From a checkpoint of a small contrastive image-text model: 10100 steps.
Rows from block 10 of the image encoder, named by matrix and row number. Each number is 50 + 15 x the weight over its row's rms, rounded and kept within 0 to 99. All counts start at 0.
# convs0: expand 5x5 conv (encoder.blocks.10.convs.0.weight, 72x24x5x5), inputs 20-21, a 5x5 kernel for each
convs0.0:45 53 67 64 44 39 45 45 51 42 64 70 50 44 47 58 67 55 50 55 28 28 54 71 68 78 67 54 60 54 61 55 53 72 77 32 43 46 73 65 50 45 51 64 56 71 61 57 48 67
convs0.1:31 66 52 36 33 55 66 54 47 29 79 56 54 44 25 68 47 62 67 48 25 65 69 64 60 41 58 72 75 65 59 56 60 64 61 55 51 59 60 50 51 69 75 64 51 39 48 55 53 56
convs0.2:68 60 59 61 47 45 39 54 40 33 26 46 64 44 36 48 43 61 50 67 51 44 46 51 62 66 49 49 45 49 74 75 64 68 49 98 89 95 88 48 80 65 55 59 47 54 52 51 54 57
convs0.3:56 60 47 54 38 52 44 66 68 38 56 79 91 46 20 52 77 76 43 34 58 60 57 45 44 44 54 44 59 43 58 26 27 30 52 48 22 02 18 40 47 20 07 32 54 62 55 54 40 49
convs0.4:49 54 50 45 42 58 69 61 44 39 43 70 80 46 42 50 74 70 58 55 47 64 55 43 64 38 39 39 46 51 72 62 76 72 53 51 62 81 65 38 48 65 61 64 65 50 53 58 61 53
convs0.5:53 30 30 37 39 37 41 42 67 52 49 44 49 92 59 39 67 65 73 68 52 54 51 70 63 45 54 67 55 43 34 55 53 31 39 41 49 58 29 25 57 36 41 33 44 28 43 31 28 28
convs0.6:63 51 65 75 60 42 32 53 60 59 54 32 53 65 74 55 73 42 53 54 49 46 74 67 43 50 35 48 63 68 51 38 42 65 96 55 46 36 54 77 32 36 27 31 46 49 43 13 41 53
convs0.7:29 42 29 57 65 34 53 55 55 46 31 65 83 63 71 39 35 62 48 40 59 44 48 95 68 57 21 22 55 62 69 60 49 65 63 50 63 56 59 65 57 42 43 62 65 70 38 40 51 53
convs0.8:54 60 55 51 48 28 30 36 52 74 34 21 35 45 70 42 50 49 46 65 44 43 53 38 43 53 46 35 49 47 50 32 32 36 42 45 16 22 27 47 39 30 13 17 42 72 58 40 42 52
convs0.9:32 47 53 53 62 34 66 64 53 52 64 59 71 68 59 73 72 65 63 64 42 62 74 69 53 55 48 62 73 65 41 38 50 55 59 31 31 26 23 27 44 34 37 46 43 48 50 56 64 72
convs0.10:44 39 38 44 45 88 82 80 56 46 52 85 77 46 49 51 54 67 51 43 66 65 52 35 43 27 41 56 64 55 12 01 21 44 46 52 29 52 37 35 44 50 43 46 41 48 59 39 43 60
convs0.11:26 40 44 40 36 52 59 46 74 65 58 55 44 52 48 48 64 44 40 27 32 45 40 37 28 53 51 44 44 52 49 35 53 46 41 47 51 58 50 53 56 67 59 44 49 48 48 52 51 42
convs0.12:66 67 67 60 64 64 55 62 69 65 36 55 54 68 57 52 56 56 58 43 48 47 54 63 52 55 62 58 51 50 67 55 38 48 47 54 21 06 21 35 54 33 19 27 45 66 50 29 51 55
convs0.13:51 62 63 53 67 54 58 73 55 53 51 60 72 64 68 54 53 45 70 75 37 36 64 63 63 61 50 45 43 50 64 50 52 48 59 74 61 56 70 70 61 71 66 64 77 61 44 64 65 75
convs0.14:78 63 78 69 74 46 37 53 65 51 32 18 36 45 77 35 59 44 29 73 60 63 77 73 67 62 64 59 77 63 80 67 79 70 65 44 53 45 26 58 30 45 29 39 46 53 41 44 35 59
convs0.15:49 51 42 39 33 54 71 64 54 35 57 79 73 44 34 63 65 55 43 45 63 40 42 48 48 51 54 37 49 48 45 70 63 59 57 40 75 66 68 52 47 67 56 61 47 48 45 43 52 52
convs0.16:51 56 49 71 52 49 57 54 48 52 66 49 41 56 51 42 48 56 78 77 46 56 69 56 63 34 56 62 55 44 15 32 51 46 42 66 65 80 74 62 99 77 73 67 63 66 76 65 64 63
convs0.17:44 55 39 32 50 35 45 48 40 32 27 30 25 61 44 67 52 59 58 45 75 49 64 63 54 48 33 31 34 42 36 40 33 23 27 46 24 44 51 37 55 54 67 47 72 66 74 50 42 70
convs0.18:48 49 44 49 45 34 23 17 28 41 29 04 00 27 56 30 05 15 32 66 49 41 37 44 66 66 50 50 49 39 69 91 97 93 78 56 79 97 97 78 60 76 88 67 58 63 49 57 59 50
convs0.19:65 59 67 61 77 45 57 59 66 78 34 71 81 64 58 78 67 75 73 43 63 66 54 66 61 58 38 55 59 57 46 20 15 32 41 59 45 28 42 55 77 78 70 67 60 84 67 82 64 47
convs0.20:50 32 41 58 75 52 37 39 56 73 55 36 40 47 42 74 47 67 67 56 40 39 48 38 40 70 49 56 57 43 72 52 59 52 34 71 68 57 69 59 55 48 54 66 61 40 48 45 54 55
convs0.21:44 44 47 50 56 48 34 33 31 38 48 51 34 36 20 48 37 42 58 35 58 57 64 51 49 37 30 48 43 30 39 53 50 51 55 49 48 75 77 63 45 65 64 70 51 40 50 56 58 66
convs0.22:54 62 72 64 75 50 54 69 70 67 64 49 63 52 93 47 49 48 60 60 38 54 58 64 63 46 41 44 55 59 28 26 31 34 43 21 37 41 30 28 32 44 64 55 39 54 66 47 49 49
convs0.23:48 61 63 67 48 45 64 72 29 40 52 41 30 25 20 54 29 10 13 19 52 55 39 32 31 47 52 47 52 56 41 49 54 74 70 47 54 63 67 69 38 52 58 36 41 52 49 49 43 38
convs0.24:43 46 41 45 40 36 48 49 39 38 25 48 64 44 62 58 47 57 45 53 42 35 33 49 55 47 47 41 42 34 61 61 50 59 54 51 59 67 55 39 52 63 65 47 38 57 44 44 38 51
convs0.25:66 53 39 44 51 57 41 55 56 53 86 44 69 78 70 73 50 59 86 68 44 50 50 45 43 52 69 62 39 64 69 78 63 53 67 60 75 54 32 41 54 78 54 35 27 47 40 43 28 40
convs0.26:52 61 48 42 58 68 59 51 52 55 65 39 33 57 72 92 50 40 52 63 93 66 57 63 73 62 47 40 53 31 34 74 74 47 47 19 61 61 50 40 47 77 51 42 48 58 59 36 34 44
convs0.27:53 57 67 56 60 55 57 75 72 67 41 10 47 64 73 41 22 29 51 67 53 37 39 39 70 57 56 68 72 75 63 54 70 67 65 56 65 58 45 44 51 48 61 45 40 56 50 36 41 68
convs0.28:51 51 46 46 47 56 39 61 51 61 61 45 37 41 55 49 49 22 26 47 46 56 48 26 30 68 52 49 42 38 69 58 54 43 30 78 62 60 39 42 80 68 57 40 58 46 55 66 55 51
convs0.29:58 56 21 18 26 77 42 29 44 40 77 49 62 44 50 65 61 60 46 23 81 58 45 52 62 45 42 47 49 45 58 59 51 59 61 75 50 42 57 95 77 54 38 40 99 66 56 38 38 56
convs0.30:48 49 34 57 62 53 38 41 46 82 46 44 57 60 62 49 74 58 68 37 66 84 84 85 72 70 65 72 67 60 68 51 60 53 41 55 44 42 51 55 57 34 28 30 43 41 50 34 34 19
convs0.31:37 53 41 42 46 47 32 16 53 51 47 33 30 36 61 30 50 42 56 60 55 52 40 63 54 41 52 53 62 54 51 46 33 30 38 58 37 18 25 41 30 43 34 50 50 50 67 48 51 64
convs0.32:61 65 81 66 83 45 52 53 40 46 30 32 54 30 38 55 64 58 73 69 57 51 67 67 65 79 72 61 64 63 63 64 78 58 65 66 62 54 40 55 64 50 38 49 49 45 39 48 47 47
convs0.33:37 44 48 38 48 45 48 50 27 35 61 46 52 38 37 59 49 52 21 38 56 56 56 53 33 56 63 55 58 45 39 21 57 46 57 34 22 19 45 57 31 22 36 49 55 43 47 58 63 58
convs0.34:45 50 68 62 66 48 43 66 60 69 51 53 42 47 46 46 34 34 35 44 35 32 44 60 66 44 48 64 87 45 45 51 58 52 55 33 50 40 40 29 44 48 50 35 15 82 56 41 55 51
convs0.35:42 38 40 39 48 49 41 25 27 47 38 67 69 51 29 45 59 67 57 28 41 52 39 40 46 26 44 31 45 64 39 58 54 58 62 35 58 64 73 65 47 54 61 54 42 44 37 36 34 29
convs0.36:45 47 54 53 55 44 30 28 47 48 53 26 46 46 52 27 33 55 33 50 24 38 45 37 22 53 41 56 50 66 56 50 44 44 78 62 64 54 55 60 60 61 36 50 66 34 47 46 52 71
convs0.37:63 39 49 62 80 37 52 55 57 78 45 59 54 46 61 85 61 44 60 56 84 86 44 43 69 38 36 36 75 78 39 52 33 49 52 38 52 51 43 45 46 49 47 49 52 69 73 47 52 93
convs0.38:50 39 45 49 75 54 38 41 50 66 58 61 62 34 43 48 63 79 73 69 42 48 53 59 84 59 67 70 58 78 73 62 63 68 56 93 84 69 75 56 68 67 64 55 49 54 67 65 61 44
convs0.39:65 78 60 39 50 64 26 30 57 56 32 13 33 61 64 32 14 30 55 67 61 53 50 51 67 47 53 55 48 35 48 48 55 66 52 58 41 59 64 60 51 45 44 33 39 48 46 55 41 58
convs0.40:48 48 59 61 52 61 55 74 54 47 50 51 62 50 38 45 38 55 62 58 52 36 42 34 51 42 57 46 59 63 43 47 49 55 49 60 45 44 39 45 56 66 50 50 53 57 61 75 72 75
convs0.41:43 51 69 71 46 29 38 52 60 49 42 42 61 73 59 32 21 49 31 46 35 39 39 42 37 44 45 41 34 60 48 54 46 27 30 53 51 52 42 39 38 59 56 52 35 35 47 50 63 44
convs0.42:57 57 41 52 72 67 53 61 78 57 38 28 33 82 65 62 43 54 57 59 66 50 46 54 67 43 37 31 37 38 55 79 51 60 38 43 80 85 58 67 59 83 75 62 89 69 55 46 45 74
convs0.43:54 65 58 64 58 72 58 45 57 62 63 46 46 43 45 63 59 65 52 61 35 49 52 53 43 43 57 50 71 54 55 38 61 52 47 39 37 38 38 45 36 36 23 49 47 43 46 58 47 53
convs0.44:53 53 53 40 63 39 41 60 65 63 54 55 70 85 61 52 66 68 55 59 70 65 61 52 67 66 64 57 47 45 59 44 39 32 33 57 15 00 22 54 51 12 04 15 36 57 41 34 38 37
convs0.45:56 46 66 77 17 54 60 55 52 28 56 58 60 51 55 54 58 69 60 43 66 60 58 46 25 50 40 44 42 42 39 38 56 46 48 59 54 60 38 53 54 57 44 38 47 67 66 55 65 57
convs0.46:43 47 53 40 34 47 54 80 62 53 68 91 76 66 52 35 54 42 46 60 31 41 54 49 40 59 67 67 70 34 43 42 44 47 24 40 37 46 56 51 60 37 37 56 53 53 54 47 37 42
convs0.47:48 59 56 57 34 55 57 70 67 54 75 90 88 83 44 56 75 70 49 31 59 54 56 59 51 34 37 59 56 60 37 19 32 55 73 39 00 00 31 63 41 25 24 30 44 38 35 52 47 41
convs0.48:68 58 48 64 44 30 41 54 62 30 40 41 46 36 31 40 42 37 53 45 68 42 30 42 44 32 18 29 53 59 41 52 46 44 63 41 65 61 40 59 36 51 57 41 48 43 57 53 37 39
convs0.49:49 57 65 66 51 50 40 60 72 46 57 48 46 77 75 56 46 33 48 52 68 47 50 41 57 54 56 57 47 40 64 55 55 36 28 57 55 66 49 44 62 70 58 45 45 48 54 41 38 68
convs0.50:53 53 52 24 29 68 62 55 48 59 56 60 62 69 71 46 48 61 77 52 32 68 63 68 54 65 95 86 77 42 72 77 76 58 75 70 65 43 51 72 61 53 54 39 50 72 49 28 37 49
convs0.51:51 32 44 37 45 53 45 54 39 33 35 52 52 41 54 58 64 79 69 60 58 59 71 80 79 49 55 53 35 39 68 57 62 49 26 57 73 84 66 43 55 86 84 48 53 55 63 62 62 65
convs0.52:68 54 55 52 37 65 68 53 61 73 41 45 54 52 51 39 52 63 47 36 51 76 73 65 68 36 20 29 48 52 41 39 58 48 42 37 45 61 68 47 33 31 62 66 59 58 28 47 63 59
convs0.53:29 36 26 38 51 01 06 24 29 23 14 04 25 36 30 46 42 51 46 69 59 58 72 70 56 66 50 39 38 41 71 69 61 64 38 72 63 67 69 59 72 71 61 61 67 68 58 48 64 54
convs0.54:41 58 90 61 79 48 63 70 52 73 57 44 50 50 62 71 58 62 57 73 56 59 71 60 71 34 62 73 64 43 19 41 41 44 56 37 25 31 42 36 39 48 40 40 38 46 65 55 60 53
convs0.55:57 50 43 29 51 65 76 50 47 54 60 96 80 63 29 62 68 63 47 47 63 65 67 63 80 45 54 38 32 38 45 54 47 32 52 48 48 58 69 74 38 53 80 63 60 42 43 40 31 44
convs0.56:32 68 75 65 55 55 46 52 46 40 41 45 32 17 31 45 40 42 35 34 53 55 61 45 30 27 44 51 51 57 44 55 42 41 51 79 56 23 21 54 78 64 28 35 71 54 48 59 68 49
convs0.57:37 56 49 52 58 40 30 35 30 27 37 31 52 41 43 37 53 54 76 65 54 56 73 81 70 60 49 50 48 50 42 30 31 32 51 79 50 69 62 63 80 79 83 81 71 67 72 69 79 59
convs0.58:90 84 62 44 52 70 91 45 56 43 59 71 67 55 38 54 53 58 61 53 67 49 43 54 37 36 38 37 47 53 21 57 67 46 67 53 70 53 41 79 61 46 38 41 59 15 48 63 40 36
convs0.59:25 58 64 68 69 51 69 60 64 60 66 55 70 61 59 36 35 44 51 48 30 32 42 45 45 48 49 72 65 48 35 33 55 55 57 60 35 34 42 42 66 51 61 49 41 58 42 45 16 29
convs0.60:57 65 66 66 71 70 59 53 51 49 53 71 56 46 55 46 51 71 36 50 36 52 58 62 47 46 48 51 66 45 52 35 45 38 41 40 33 35 51 60 47 32 40 38 67 66 38 37 48 76
convs0.61:37 47 65 58 53 58 67 51 51 62 67 61 42 39 59 39 62 38 31 38 31 49 21 14 30 55 56 51 52 62 51 53 44 16 34 66 62 34 32 36 65 66 62 56 77 74 74 60 61 78
convs0.62:33 44 44 56 77 15 39 54 50 64 35 43 39 70 49 61 54 57 77 88 62 53 67 65 95 59 36 31 51 25 49 32 57 57 42 44 61 72 64 57 58 58 67 63 56 44 60 58 59 55
convs0.63:60 56 53 58 52 42 15 46 54 50 40 49 60 70 64 48 34 58 65 64 45 54 61 46 48 33 43 50 56 50 56 66 74 89 49 35 54 70 79 55 27 35 52 45 49 58 44 61 59 60
convs0.64:47 41 42 54 46 53 57 57 53 43 57 47 76 72 69 45 27 43 29 35 43 34 35 55 59 62 67 65 51 50 78 66 49 58 52 56 55 50 58 76 48 27 29 41 63 62 58 34 28 40
convs0.65:55 67 67 72 53 43 56 69 47 40 39 57 65 36 31 38 37 46 50 47 62 46 60 58 46 50 63 65 53 44 40 59 63 62 52 54 69 99 85 67 67 65 67 60 58 61 64 77 68 67
convs0.66:30 39 36 41 51 32 57 64 46 63 60 63 78 63 47 64 52 59 59 42 51 56 46 54 37 54 61 60 57 44 58 77 60 44 42 63 52 75 67 38 57 41 45 45 55 67 67 44 43 35
convs0.67:59 36 42 36 35 56 71 51 42 40 69 89 84 70 40 70 77 72 38 22 39 56 52 57 46 55 44 28 40 49 55 39 31 42 56 31 04 09 52 48 44 27 36 38 49 62 60 27 50 63
convs0.68:53 51 48 49 47 51 57 57 37 85 45 25 42 47 77 39 57 59 38 27 50 50 44 44 51 66 48 48 35 51 69 78 63 35 50 55 59 45 45 75 52 35 46 54 60 53 54 47 46 49
convs0.69:62 71 65 58 43 62 65 68 61 45 72 45 47 21 42 63 40 38 33 36 61 56 51 44 45 47 38 61 61 59 45 59 74 70 47 56 69 71 69 31 67 65 61 56 30 59 54 36 51 47
convs0.70:43 44 45 70 63 49 42 53 69 65 42 45 53 52 43 33 31 55 45 47 38 53 53 57 42 64 49 61 56 57 63 44 44 54 38 51 41 32 34 38 79 40 37 71 62 76 59 72 82 63
convs0.71:30 50 54 46 45 66 65 85 60 56 53 34 58 20 35 47 27 39 27 31 45 38 57 53 43 68 53 58 72 60 74 54 56 56 68 65 54 57 65 69 59 42 55 61 67 49 54 42 47 52